From a checkpoint of a small contrastive image-text model: encoder widths [96, 192, 384].
Rows from block 2 of the image encoder of a small contrastive image-text model, named by matrix and row number. Rows with one number belong to one neuron. Each number is 500 + 50 x the weight over its row's rms, rounded and kept within 0 to 999. All counts start at 0. Numbers have three digits each.
After each neuron's rows are labels from the 100 images, of 14848, where the neuron reaches its largest size: "peak on" is the class under the peak. Only what is clearly more common there than usual is listed. The data: rendered roads seen from a driver's seat, with toy cars, trees and houses. In brackets: how many of the 100.
# gate: MLP gate (encoder.blocks.2.mlp.gate.weight, 512x192), inputs 0-191
# fc1: MLP up (encoder.blocks.2.mlp.fc1.weight, 512x192), inputs 0-191
# fc2: MLP down (encoder.blocks.2.mlp.fc2.weight, 192x512, transposed), outputs 0-191

gate.4:529499425439552426437537574493510521553484527414444555531464510534486432572547531425504491537490422496474502420490539509527515481460490468491546446505450568434578440471478562603432506471516477515546542567542515496575470557465483454500489534469550522479472460489566526453466611528575502513442401513477508594383468538561463411542524459433507595538492562458543477532477546549560520464455542500576581399573459451494418539546493537446590404566540434556512469603573482488455486483512523515530463460486568560538486542590552516484385461523501474518493537547495455400475397442515382454
fc1.4:429525582441437563486496582521483532565443433537537411463555492507487455554429518558513467467574515429485490558530509466466423499527562529528479518433471523483497562390562423524579490536462466515529481454475496457508524450412469506536523511647452518683406520465434490559514385555477511468461517469469480495509555492456584535432526486503428504447441556473514503566490496517499426517544462553448496555468508480491566462540510395563429534448482536427535576454368559511551538465546501533388496507603484540452528423528465475524516489528497537491483547470462576562575466544400566513
fc2.4:582493583534552475500532458489584491467436534464466467450453506511439521552355436510523528498555544491587521456482515610564425517526462458490531556465540503529503520522347482482455471461458468440466578427457527514484471461428460619537494614446490478512466477483464502595496484602463529557463462497445584483446450451540516487538549505450394495440417526500530483481524511570474477432524514487396526451418550365519468529485590497567516493540487447503538485442387556472517587583542450513550524375494456537499520529461446461467523524577504581461565525527522555492543533482463527570
peak on: house (96)

gate.354:502494520597433523468491511495525600530571464454518537473491531595462431517584442458484581513445394491487536509537499562460450586478542564449467566540433392482461514436456500430540489465547535454439509523488446539445525551589615505579469486551459507576433539474515486464453576494578617408549543463429492558476478479540509518519509480527514469495532462484499607477454560531504455544400569512546515446521424481490535537389468513448385404571447518556563491379518510455553496453479597526513522594458435523476503529510537502509483502478469508493377529370549488539486501507522488492
fc1.354:458481427446573504534528584570471418443445528546432473523449501411499556484503526475526463525480626501496406587467499486566528502503505429504471417494495508572520518480559545532433465601515450558495487564513562406586448407434446454488502464468497503499518419528522493537484385476459474616464433560464511476448523554429552528435490551487473581498478564525531359512541515482541509453567493523529507519473544483496494490594491440526612556381525527458443465596491503587492481527529396530481522525504509470519405520541444546442460562487463492571534486591429534421475541568421545524
fc2.354:475430472467590533514476467612455466467390566543468495444462523471477384539559480600477512561445519506483514563442449453538512457571532572442485518573509505464579529559592510564544562481490536465436455549510449506393495504503400486502550418513442445412439570474500477551541540564489427445576512422519531538491433504530494444487534647497473521533426564461496481532539484449625433494527525492521549514594541450460482502518543506554552551410506466451483447512405572533421509542444472524523575488489445518541415507447478474533431538519485565472550577490397484556525474477414473520
peak on: sky (86)

gate.179:553590448529480435469536491458424506571491416440498487492456446605497474554406472466555554468553542543433447399537551456454472495555453497538506446598496479430503443545526565543478486530544453520563543466553482525488431585482527496357474540539433567490525459468492509477474564519507507575438475534556464534408472387469540471552535526490443416449543434528566491534499506522510582438426553556402499589447498461605593484567479525469505513590469584449551500544474545478425509528516441472544475553481494462503550489481558486582432417555571533440480449434415474441488455460515549572
fc1.179:428466408509384434485527488523428486502533451552610564522478432496497542504502481467646561487476558478481494486490535497464482459598434431550463506495553508475401501588493537454501504409460526467564543511538496528511441469593450464407459522451478465498540488503508539550501530500551420408545521524566563483445569515486500504530554469470448447533471417457612500470477388508512566542438461632499499539465525459542558430533423533481457514566504549488489531540469550488419390608489454552428473489458509449468468605530593478592458421550567500472515521448509470470511511457616532504
fc2.179:518536483480562388515501445431469529525589638466553464481408589457478495498396422389550498474429501539454449510532551596481490426482476542564523613588517508531517467490520471434538515481496422488454566572459504603462441588568559451442528556386445451521526486516519501446525429559595449494456568438503479500471445545457468460395572503559549544560436475467413478486559525489484598529480570528449594494521480477417452485468464523518491489539479443528518440504484509509525528511474436490540604498563537465487492513474488428481489489505593489504451539610451470457503478580506499434
peak on: sky (97)

gate.233:561455471515635596494476453674606491517499514479417370506562565483397542579504563518457465458518571490466407488505537409595456524568463567507504518446543508522529450512569541543494592427532478513464564490519532557503553499522474494497510474476378554541490443534476501490501449510459506448534435619465436524475577501470549415522511495557499486556530507535504452450421547507501475449471495485519483398537494485534442430532450471457483485429457499572455523541538485605511518492467436522571513444458471415553511581461586465488451537425489545456495403514500599469464548503439520506
fc1.233:524526460477484473465520486367485484465536463505546463484472576487569493484656468563465496533520431509452506402468506584431485509493442478496465487588545513468572522513586461546430436579503572436520543541462447435437428455494529464566493445496472600577467446615526488469481448540460531495549578387547540529560503541578462487572498487453490398466450387439472475501464442458570502525527547515493537510445471438499501527580523438480520567418531567547526482606538451473477514468405522464479512673518508400508415533518520526531510526489546564500508573492570486507507464449470549478
fc2.233:439492567496479463509449484563513550438425530550480460476486517503534410447469521486539479482605433493509524439446498572501430487415363459450369482483412479506583503491464452565504379586495516426508490609566482453514497516477566468500498481576440462532606534583545563532522516440434460618528501478491544475506535487567519529495493486469511586528387422460454499486486486432509484487502448462515519457572460489548581501425452513454523460563596466448416469563482422570458487550459462523551501582501537496471515484527600558590487496500526457519600638418507484482481485537521519511
peak on: verge (47); car (33)

gate.36:593617597448572562492429585481474317469461522420511534379478555536523474478528588535473393470526502454487478454497414495579495515513521552457465463561493546534474498459562489487512508501472555477413417523493571517487551449533485509473462562472519462529476532462640513451478514388541573478550406573526464560460552527561500494497445500456437492575481505425442377559518453461447548451472484546544491525469543527506520511527494540466545542516604522438626466432547477529518503491516573417466519471518503501463570453484523515565456434442510477530450566418455579510488502525497530500
fc1.36:429590482520501435475487485498442556515486510527576538528548530485586435511517522531522536507410559514516464520466602486476509454604575537480482486572459505411480485480607425530471509440490391394492551404577454526452543493570536481554441505452551506467481504465446455553510481463453453504493545445529511573447475488527518558397484479523569506494504414423455512512445556501537436487510453492470594605566410510613523461595561523505546458421490566540430525501447514540523369508487414515480510554422524563515520526453467672514516512500486476455592557481489428466468456529490563462
fc2.36:509532577501540588527409502502459461485523560539576430544469479469489463451476458495560575615513496539490467424596560494596411449592503507495520415501547550460408499618526506487506495454411390526462543443484520453552487532547476462588554628457500518527499475498515432461424430435481385533548473487508532435545553445585565515467433526482473461482454521514448472461493543616502472418471496448436554574561454573523519463451481543525478423423479558480519517494486509470559534502513575518481466422462497507425455540554461586576483462540546537624437510494474493486520456465482581445
peak on: truck (35)

gate.218:554546563430377440492604451473529532531516548582549489507558483483537522541403504585493448531544436464548457459523362388592479463466529619539497514533415450468545505524544505486612579471530481494458537548503518496473525444479446411455454468492428534431420578560529564463483596515602517452541497622514475472384507474467558548554438478555507432440485543498487517449466485500468532514455462488575466557452536515427517449487458569455462602542477518446560587527511486426414514471487465473478548587468477494485549455474401478535495538569520512498500431511517516471562496509453499555
fc1.218:511534521433380447552545460428566594523490508565582466519524476454555551546362451567487488520573450531526394488574460409522463485407585618484461442495452497435460588567486560473548536482490424544498503475470520412474541491436507446454513467538458492413409521548534495435490563514593441476559499505496500518475527531541563518462471533497542487514523540424465518436502358495490522496466481480576450534451450538501479533463464558452444487524432562547544549541547547557453536449438400471418553575518480485522547517564441600531495512570521512487511387485498483472607485517477578495
fc2.218:453556513461437564503549478429466484494553631540508509556558428528505506457419527554387432448567465463524540456476502584508526437513422517488507528440481601488479379468521641471455466443533485543510467605503505381513461507532433555445467478594465495500510479557427578443506479486548551453548549510458427487519514504522603534544567568477524432541475493562434446477592506536580567502406431472520509473444381587488527541514478496492611492453428518525574431492514451480508553442485541477531467473470542450514553522551514536447412541514484457490569477458595487521534525471500567456
peak on: house (36)

gate.69:466495409517446459595523488380459486517536438526488527545381421582458477506526582455528545425418514544573453500501512428485513599521481498574528523549534497487592496578418534487519438590517518519476488479510494475456568520428475490476500600431567523500452451560599642364450521533530493494468473440476444490491456520485533567512480441488553579517509491497482470500476607495515437495446440499586594581455462556457433493538515496516555492628550495546530455512485494415394499541481468471492592529483486457558488429507546461427475505535503395461592548527457465513556482493555500498
fc1.69:455457446507506481553452524403457547514517488509439535556347488559419564457494529418513587416460468535478471506553587472434521568470478503578534462593514531493536541425460478436513558554475511506426495493453513542415542455509563568479495621483488428409505515502482650509430601464412480512490485546464467540407536511514553500499481440540451542561480466488486423557467594461649460516504477448602543465577509553538441519474483547538590576453499529579565464480511452441427493450515486459507505502489498488529447484547564501396431528444457482474477556530482568497555456516487513529
fc2.69:458445401465431426477511548568409447507544458493437560445505489499479504574515516454444572515505523467489428433589454569482496462485470533431480438506480458523463472448554570539496572491550489487510437532515486503548555417507471444530502614511568533472563480544422564405542634410525411622469447531424520616507525533518457490447543574476447536538531525494503375551485481498538510473485561543551515541598553484506510480539393478533519546560524599485511488472549508549449520576475555569471407542541480514462493549514510511514448459514491492432422584556472518528405497421563511401
peak on: house (62)

gate.75:511445590513568453492514546596528480512499538441525509526410492477478550465549470488451529483441466505431543483549412475498529431529545525447471502499556400528581480418454542468497530543467605456491596532460495446494434427451511360528559417610448462499539430421461479496606504496519548507521483529465542514586549492441538502468530551467426501490553482537464511441465608451446464467519561459518442465448543453624528610500537537523529491486472590440472471535492478503541602527425488537470528548422557526567537468539398453482412522621527560567521511516448511504515514406488415465
fc1.75:550445606467595494477516538539493472485452484490534456519439515466452525505559442511418511506441430507450536515530465448496507438483558523450467483544520455507579459429467553488513503568413598501469621555425518478511469446510474387509563405597437483440564479432434499583611484513500509564517435478478584548549532511383538482476530609498412451520557470521445517478503613473453463476518530442507457487475474414649483574491542502533523464506404551505469457524491495510482607520454453474508535540439524541588581464526394443473469512605530568526545516466502550500496524451509461435
fc2.75:483465535579440552500498619546433600531491464530511422543444512439525598500484500566387409536448489480430447533463548482477449517520516530488502479533508546412455446466480488523520532466484525499541471575492625464486412580570495466434466412506546530571502530519484426511509496497515518613385480546475582533444528463595509462450447525471528506434442391516535491401449509469513543472487514482575592381593465575467490568461471377508546545444465557486539523530523496566543472498446509561501609534544504517494507502528444579565494461584530433485499485458451539551486470417443519451
peak on: road (100)

gate.6:523511410459463488521532483525476444441416618550489587522508574548545507444486528522397585483489402491563506432498509478490511534487541503395559471528521520423518460484445514549428554491514579470519517413381474468585577540604448605526537489590544453503546436521463457450497512520512568527543455425496486538436514577486578521518531541577514552489528384455561544432443451491516536486506531552461452449393552489457414434517487475494473560567529530567485475526434559490588509423463440499449525422550403489463455511470462484481426574549511474558575426447543508527502489513588515554
fc1.6:541536601479490556437458535540507495496486427485500368530609431507562551511572444428456537514534465572572554488593544502562500486510555494493490441511433514501467422507436436454517542560504593575458464536439476583599483510558451435439441544427562520426483504425435543524520524506571503544489496591554579436518500438508605576425515389562462591523388499541601499564477482495467460504478467475567547507539519504501606413476505545511457378453509560575424535506515491449496462507509480523478529524465456492467516526438498422483493479536567449412523427458491457530485505460462509456
fc2.6:602490496465487437515504519565530454483494487501596544502398396525432506451408496473490420433496447556521484598469479536537396539435499388508467508603504489484541479538435481513521472383543559542444392582523484532516567461503476561559628514512562507549516459434438572412519532473478527477496524518552493462500584493452442552543440438559468629502530559512452468485442567542515492478500548487494552477470413481493474535582569596439485572494555569528518538463495433517504536442430430503458407509513529556476548464430478437432557562496535510583549517451499574534439451487503555506
peak on: house (31)

gate.138:461491586454552462428476545394605545512427513445532498533509448496499524539475497544501384476469526471582550448525605547577606485530460469540491513532425511516352417522491534638554500518571491477564440532575506575453427498519505568523512535488474502448516479490487438425458473468442484506414431490526508489482511515496522503526522423530501444393451556517531498593488496566532541451515538389505476465561523451427428478513554450492522466510527494535543567471487476429513539458518487591503521431561565517549497499556617334502474499491471505443566507593414550494529437524467497564
fc1.138:595411534422466458516560535520414567619398523434511472472540421470542401496453479522500538437465434562552504522466519512511388550589550449464528392616508513477471509511452475532485427421508511451501499371465536479439480564560455522466510524579532522476430487551459504428440449488540583560616552379563507546488547510471539477477473519519506466480502558517489499514575480548534465400457500510418500456545526486513468537486537506510478596492531506487505440495592534520580538588579461425502549514446490459466508427468455526461402460481519600548548525544475537511444442573478482563
fc2.138:530360419431459480523542527510491602550434468506531430501509481508519483463516524601488437449526509441604410428476396483571518493516514372499513533456491485497494451470514524583464501543486478449495517403513473540564484468480476588472515490599605449546443449524433499529568500509492464574556391486474502426471451395570490515581469518447449509476559595571564505595488451535511542603430497412481569511482438508566547464430472448468453455527505486619572498571462499498503465536593542528545545537486491486469511390433547526505441517559542503492508541494483510497495572579465465461
peak on: road (76)

gate.489:459439478489440470471508496586453473493529525539551569493572504587564569517481515480461495478542398558507574500479523381445505488464505499462486456525522572400451486601550385473466479560509466399472478528545424605491630491499488490529577492492570555551504529539472536443495658462430486396545472526498600534492481436521540518500383530498491562454455531453469524521479464490478506453521565484535530458487621523509579597441473634446422536508428479482416515435521488472499535515421532505474523525532447566482517490438461422465616458467491550509437519485553452549494522535481519490
fc1.489:533401570415466472528465540548483565488416570456466492537551530546484540417488462493519462420490553545429553480514519391439440480516562544414373435462547617445522483489521524521394452458472496465525519494546430471516556507462453496447446562486617523539537575529504480452497574460471477444539491519568540557453561506618530511509389537521442493513475551450554513474429507514528525476644599406514509449526585439477480564542536630433501510472400476478470401511508506538497554521502465571431442474598499487544541521521590519478521507483446450498529479489508512470555541492451498472
fc2.489:520434591456489493521425374441534541547502521522543463532531522457425430600507537474491460535557586503436525512527451521515522514481499468442410427514467539520555460589581511484377540479473488535421564478445499469437471510590507459431422556553479476460572472548520452501654420442533544472511529532562474442479503507524455562448507613473518547519488507475428537461471451498422482434610554532457544485523549449575490634465520531498525535491452526489499434513560447549444463392465478554550551472508483551543508514456465515565497534414525468457464530393635500554483522473469449449
peak on: sky (69)

gate.253:476580562578492424520494662519512434481521347591534519509470446526441530537441500600442555477457557501491522531402531432467469578448561532506486563525506537549533470487488489555455548515432569429470405503537593477500530494485413446458466509523406525538451492495502465522478537358551465567462538524465499534555556482553435523608487544490508529496447545564556449488480454538469563546551506475473466543517479556524554559505423466464432487378452478413462476554476570504447560496441461416508439528588456546541426504623494452507427549519468497499537505453500500551487522571467521497
fc1.253:553453464420515517437469381508425590417438596425478462462520505481460508536517458529584369488464398493527525480605531504556512458580454508497495446534503505490554531502426480442612453490582428580504548516493519509479512539455558533566552506480561450473453561513463547525472501570448597450526485453523506443495398483507528477470553481456485495590487521422520471557546438463498398462457470528525582488485432449487499414540550510508543528627562559653433513444524472518499448434513555538495529455464528437511590517436537577528572508501558491553460483543489493444487419427503477547
fc2.253:528516503480525506521570457492538413454587553452464552501612522561511509563607452480578450470465491511532588492555499519496536475561421493466545510524451499520506563475526470449542576525497474476526590535333495523569545382450482540498458580552530515533510563494461539538463511512499621415508486431522554470449538494511496439550439455513519486439448452524404524429421576452500523606429584442514462467480413523469529580491461484476522464442547467424439513473488465467511481481486519486592511561332485482477513542464483477502602440524601495506468527538453453559447474429552428432
peak on: road (71)

gate.384:455502505518491400592454487490499478589560579504475417565422441459589525538463498551451512456512548543460557563443527522447443389610453505552489460460539441448540441480460524482437508525523531517478533440518512576506605486467502511532569473515479522418507515508511464460493457535555477479486544597570511523578344526457486481425500435442514562517540459531597502590418380496576534535483472543491460549429654501601478491527508520433510568543466494503469491425508475499428562451512459497482595515416509440529507549479457435486468467524532541457594554491492530496483400495506407519
fc1.384:542507533499527527457492507603443543443448497479531492464465486461434434488531520560499511505540550522497483529442518440547589498483498578591460450538463431468354435453594517405552579511491460501499476494563578530526582459616595552472499524440563503517544562531501463455515511511481517430470484480437432441532625410528517481509479467522498533482508453511499473443501557448548472487590472455559545536532440446415495428475489509518388569548543432561489422529493413476572412477546529555454423481554472549467509485552544532426514603465502620507453429507473502378458432525534554563
fc2.384:563493573521510616564447563556560570542454500510494509465551427568465454463487474453369469516513482526509501458530532551500572514551451529497394522520498470487441481523536508430495527535402443487507486394504528486505479505573462465457477559481424478514532505466525506469508428509635553513474567517475507516508550411455405575519362526469349441509491456483539429507442504496578482420563540529486603543554487494521448511625407495565608590434488482545548464525465573527517537497525521558468481536495465496446472430477573515440500548451507588433580492521437513471422462479475441537
peak on: sky (75)

gate.484:443473481475473471491559498556480469472548542521607446578515562529416452620479586481459461435461520460618477386441548576479496509475467534340515512525522566554496508448443538505558571474471520489543531540448565448535559618457519481499542528489583494443572523523452525477505573612553450384542447490510479499483404523489512506503465478430471517437524495411423509379506564623557462548524525521458423535480436472548498485535522539446547521524448509584519497565506492509394452514496522536517557487518557554448546526510489581467503522477524492415460503401490498470483547515537419417
fc1.484:489466542410494443500467503502532426455533535543515477405499381436474484558579523519465475588469392462494406377410441544502468516514519521360605535501490538495474457478516498538503544433489487545556500592457466517565540574496579555502539548541606477502612546545499473513523517639532459521571523596497505431537409452462522478508425517450503425442512487515400458441480573503476526501492494489502468546506398450480580457524477527448515536445485564535469487501466533553415519501514506482366458535482478612557586549472467539524563480461562555487460556483510519427512452515479450492
fc2.484:583514518504513504528464561631500474488439475486522446496486526502514464542495467482411520617484524529537473450441560446489542504582433480478444445530564434575506544499479552490580486489507479458519425471530543488513533500477445557487498432462523542542509606514536509485530538516573467457586535517477569416460533497367475407587487524548543427442501504533452611508506452486421507514522498555391505458448508517546414487502575500355477515479631503524508501530502525418552500459506437550477482610482525461619468491486510520506533362503396594460416520465504454491563460556449481409
peak on: sky (99)

gate.398:505505502493492531458562469544527575543499487448573522453469582486625504521546493555484447456540460500483515502515380452527540523547468486409465499521487569603451512451485470430419478465504421422542501434529546514520416518593493543427541578578412555534421485454416431490515482515599566420572520502540534601443516461524560485489542550573460466457468534503521522481496536627512447433492537535410501512498462527612393540487437474526441496547570514498448474510620594458548483479528467513444501593588529468489357449470466521496494544484521491492458434510495471490551485422503493586
fc1.398:563511438497478504640519468547437505553547525572492525504537473505455535536410557498477498505558481566461431512493568471445469504461475530542515518521507473470467503542455507464529478413446505577509551514468429466416591459464514466546498465561599369470499448610504536507455453507450477559415542462475450516563493540465431554523406496417534498512549428482459515569469547473490511558562497450478461379532492420408530413479473487452582618442497442463532494580544402564566600460379549513575535445487457490470468484490522571530509548449510537497563580570567596460470494511542547535
fc2.398:466573543441559601484504520497549485546433527433493566511552520520475537508531458411516422446499544604477511502490485500452537513450403401547491445414472522575490409547493570532457499550514491553521545492459451494496545505481552565517564541605435662482470520502518558561528480473364504491518567495434518521420413559495553555548523460441472471389378485452508450507610553440496492534501485518507427523466450532507523457476546651526513382518481528483468521604570487449538464494479490493476508481544495423529545564438527548554439453492501438458563506511540513414484490476523482584
peak on: truck (27)

gate.205:564498454528485504520490469535477464468511477635540495542573525554526517489588546556559428473401555410615428494402457519502490556414522443467486564530528530448502521614498518535478531522407513542516522476504441385483484535525516571404513521413497450543454538531410546485452474505494475533522506529482482653422480522552551515547422465529484505469536539544426604518481494531498470465434459480585363473494513408490548476535488496415446551567510584557524494490493525438578469466566511465498546510508572479500437428495531484458518532561383490526450501499503409556547487576406451461
fc1.205:506571569415562473418503494555598625453478482447454435500556587533505398555516449483488464503422453592581500463554514453474456536526483527593528472519492487540491469493545411451601487393416507557482513516458439546492546525443516476506506418493519559551416595528530476487454472478592608506543551512550487500506510481528544486430547564484540484469438401488538516404453527571548558534468486601404468572463457497477474544467534473438443493432487492521447540528523590531478497424506478539556452526567465524534503520398456510652533508508535476503495446439543404499449458549443495475
fc2.205:562490572517467504521440479486525504471504484468477393534442482554465467454441530543534502547503524390564466482509468499504479555550489578566479501480476514586493583565537408489509396446418403511464492475526497430468462486429452596472457509486416435485472594553544482553404405520538558595484479556471448488465493392552574511534475481488446453547511537513564454424472548575497459408569515559462596506591460537624512436483547499449508510455539523519563469522569458462534563463517518477429543496503514475487445506441660486560507422430543486554576456505519485417478474537593554487
peak on: road (100)

gate.116:530502412493537540430424505418388434603509391560474498469541491601575465468547505456480488476547497451519462525549455523512402487585421531464520488501528526463500562541447486455504475450495512525437550487454497602466541507498522473592545651508533505461514460556567526631507451488468462515494520525539425393433466487500444595451483571499430513469573523496518500493466518503482414568488487419479451481576519579507421532503465547484516491484413454462621526444614472637508460504446576514520510503452516466398539526463488442529465499532582466535477539596483496446442459520487542503
fc1.116:456498549553506457584541417587543527444442574527537501490463475500499487517459504516501503515457455501509534514445554528470594542419526552556482534468469475545515493451516472447416511568555456461597445503500513401465464481487473492428501361498440513529517524453358415441548579539537615471583580479509515610519508534451484451479506400501542469533451467505473490466590448474483506410497488611563501437537527533526534453473531502502558483553490594526328478568486532377477542529523468440458479506482577525553463511534591514460498533510494486439512452396529504625554495474518446529
fc2.116:520550475529514431558546531491599546502486574456532571453446470484605524452446497427467373523566446506492500459432520436475560509519502529614563485503512368577557472464453536530495522489527463499522546512537471492452511494438487413532459425465520586503483504392498505468477490630496547496516500528515507597580447548607478498533512457548393478532453493583480464515604529516445506556561476513480540532592470523543419539414452529545552467462522491472439477441416415520577470528565498432493453516497570545492474475476539458510563606530554560472481354437472464527471480449461417539
peak on: house (48); pine (39)

gate.248:456503442442537575537486502529568526503547540592468514443454456555558464579454518440490562563646424493489528544514510515521565515481519572503484481400422492437498496497410439473504488495535515570543485590535560505471539432430511446430476491472498520495314528542413469434554553494479497425517509537477550573485505542590577567429421505586543575472497376454568419482487438545507544448473524552483488525531536464461538503444532610519510449529480511551459442463493485499450508405408518536504559608494535518507438456505514527502574479566554445396549537475452465453472472471526443530
fc1.248:574530488445520520492485510520517544536511527532483447414509529489457502493461516542501535489576474514477519471403494472426505394540542567445507433431462516431555520521492501516568522523568438612532511481501560444499509444464468519472589437565463521425386373553472480477525531506503456445477533587456475474478436550529590531476496567590537498555405431469485376469535433515472611423501496559470467479516505508587516563563586621485484464496498491492463419448591522632490605541510465510577535529487524536410435423491496498570477567521538530413501508436458395486496525428545484495
fc2.248:514393622519536483409601462441418471573552537521567483433545479439461459531438540477583481525506462509523455559559471429479498467432584435474502589467528453425489544521529568519574434462518532611499489476558446494489480512497589519477363462441553507362497460521461555501413482507520485421595537501507538487525435521549533472512499506570577563515553489469479505619616478499439532482527457467511475443489511439547424569470547567517486505440452555444532445450490440429498505519519505452494467500481442525528533418583509490517521451576577435523551603473526517508440563445483556491
peak on: house (38); barrel (33)

gate.346:432505421493509538433538419566452501514636552460550476457513517519519476462457456535439561523542478499496578465503528529467465431535390438367492512523478475553505490499529492586579536498461472409482508523470493575552552635430391465471555478500557497464486479553498474482478487452456505558539503520550496444560545462596492520501531578385538456520549440401466425382537450537498460567492497571416550500439452493590538463446529563474554509542524461450494374531525491450452570517435502610555446461447544475479567485519603492484471464457490577529488541421505543507502462575545500484
fc1.346:488496536506518541458511500524445483535547546470533550503553514454512535481470481457470449482541494598537495408470498455502502447424450382428581551570590432543452452503512544505416519500550459473491483513401407525533557679508416485483525502488544503418578460576468426499438557464444485581506503477527505490604549541513528471524480495457481387479593407474485391472539423496534455538463471561493528517420465470610548496446499424453540503558546491553470438515540552417515501482502525510513468447457553420557617566565559557443504471516501546466524488452611574421531488528460471542
fc2.346:501597513565556456491505519565507492489482505450557601454504515512575548409537524458411504492479475521460634369496561494396521532551495467468562502496536501523549466516663531471508488443481439461499427492534538502544496630544495516560523458549475515492455441491513526465498416467544499438605630490545547441456503469470468380473463499518487438494560437531455546463444532484487570515480417454510552541532507647570475493477522463474565490434565508454481506422448541468484474481601493563514507530467446559501486526519539429491519492505400491379487564440559454423431511507550453510
peak on: sky (80)

gate.86:543547479528527535528516442439502547450476469420541511537494415525476467446549421439454496552491436467525573479523500486518483533541556454552498508553422469380442486496597483466528507506500367560466492565467406477611473479500511529502519475549502538405535531544530508460501428545455414499418531575426557422466475556563561534441456428615529475400427536464544578511559408564456459551524490475435561543595457539620413462548544434518521484420575496406408527471519554439500445492555545571492544576508545504545548516449441433477517484539562497493489494502519437473481507541555532465
fc1.86:548418506490479486402479593535383518386477544568480532462532488548635507515467605591602519527445512470495491484567503537463456474461528600433556528476539515506503550480471433538452560524467588461496519491538605585426551484544498474555386463425464440494489440463526506548516498446527545473446474586539489531531455538483434334475517545412576515487531525516461472476504555447542487440470448518465426496461548463448418475628483513474502473589471487571543465459484442507470575504470474467487479489432440484509508416581453551496525513564495481496593563459532517485491444451516536582
fc2.86:575492565523573430543409632546417405583559406463567528552496437552501484556552516491612530517556470455582519547408505428508418485514555562464540525463523480561459625506513574539532482575469503506449486492458512466425529441521457486475592485470546534521558468449511502493465403420542524515539529515461504484444514456576566470512581514586530510493483483398424416502513431503536524488485565449558468483476549499434617415515526448398548449481535478487532514420587481462430410575522513471507424431491449532536444492463447568521464501519491492459480436544449510563509479486446529495
peak on: verge (99)

gate.340:511514557537469448441486507527451452486513514606458408522449540529492477519542482454439469444483469542522560584588439519521579493447465480427552519418604443509444569554416538546582560358397444414557475632486533462570511524460412472575582436503424549531498474499418549434482470496471554503537500454469491530517634478481522458558515446525451547448530516428412519559539537478519522483488474522548486489465520495471505450576544445486538516428493479497514525532411529465451499550420491515477586457506531538608397515417566521583524523552541571512505537430580452489516502452457480504
fc1.340:525457442516486555551507413468489500560461527401560468502587480473458542488435566636527518558514490443525397388410597465505442521500586538542503461556451532517563414464506555469454516536597484516502507428565483546434460434463552451390445543498568498492479600484581520573524544496536514518452519469523544449457442505504501519466477603486574386540478459569552459405476426520511430515555521444513505465508498503470512567397500548511482474566485547508528441572557407488518509451583503541465432555485493469405567557600457518472481488461486461497486417591471513516487555558511439467
fc2.340:513491491573584520483525533527484486553568464497610407484412494500559499540563409574477474484489582520444447510437547435450544491502470467590463563491511506544506501467511516486445455499399496510477518442530480494444503501424482461472483590519592468444432499565506653519422478489566453519436392481555464460500437428547521574512482499577543488489513570488458545553482542454468540420548534491468416547608465551465493460445563553498469545414476576536532472472526444623515514524481510545502472556479452413479536601437499550507575507485498427565455409444433554515545599459430589474
peak on: road (66); truck (31)

gate.206:360455511438445573494522463541585479456451487427528511519479431449549522434498574355486541566531557448449458519493521450497487522490492493485517656517505436566459539496492530468538534588506490579506514432455476485503537520584478420488451570481490465523443488576452527505545463535424465474534537507390538447540448596563515546518490539467504475486469500390559521494525503532592492557463533461490511513470553550481451511499604430488552371507508510485460630481519495500484498549482624560517472460447424500422429517496509523437516454426436582624414462427499505520571493493495453480
fc1.206:629482479549547507499492539546463529505537482505434500456496573557499445493522387569522547410422415514620541535494486533480546520507513523494409433490455592426460513541513463526521487439503540439487493565523489522442495495451496519516551427521471555516502485474509442530495570454602528537467499457524537572496511440450401428466496439542535591479583421549443474488482481475444506508529485592516536551471468458584578473475372542532443684474544456557508353479516535460529541450527390509523526499526535364474535538491455460527471495567536478477530515634462496484446473480506496498
fc2.206:527546461505445379468478533458555444561497530465502464447456452524524411497406546491492618429466526449554502488500595482505576432542476437454527492536499467426564465522550552517567452452444510426490466479517589587450540426415479644616452490553476524517523539498452499587473561442483432464454470467547442455531590494527444484596468500480437556563403551540549402583489496446461488484535456510512514489434418528475507560541481546527585500552552464494515468422602505456509487498438551569526525472517510466431520536453477515514510369580505539582478442524502535599490519445525505480
peak on: road (97)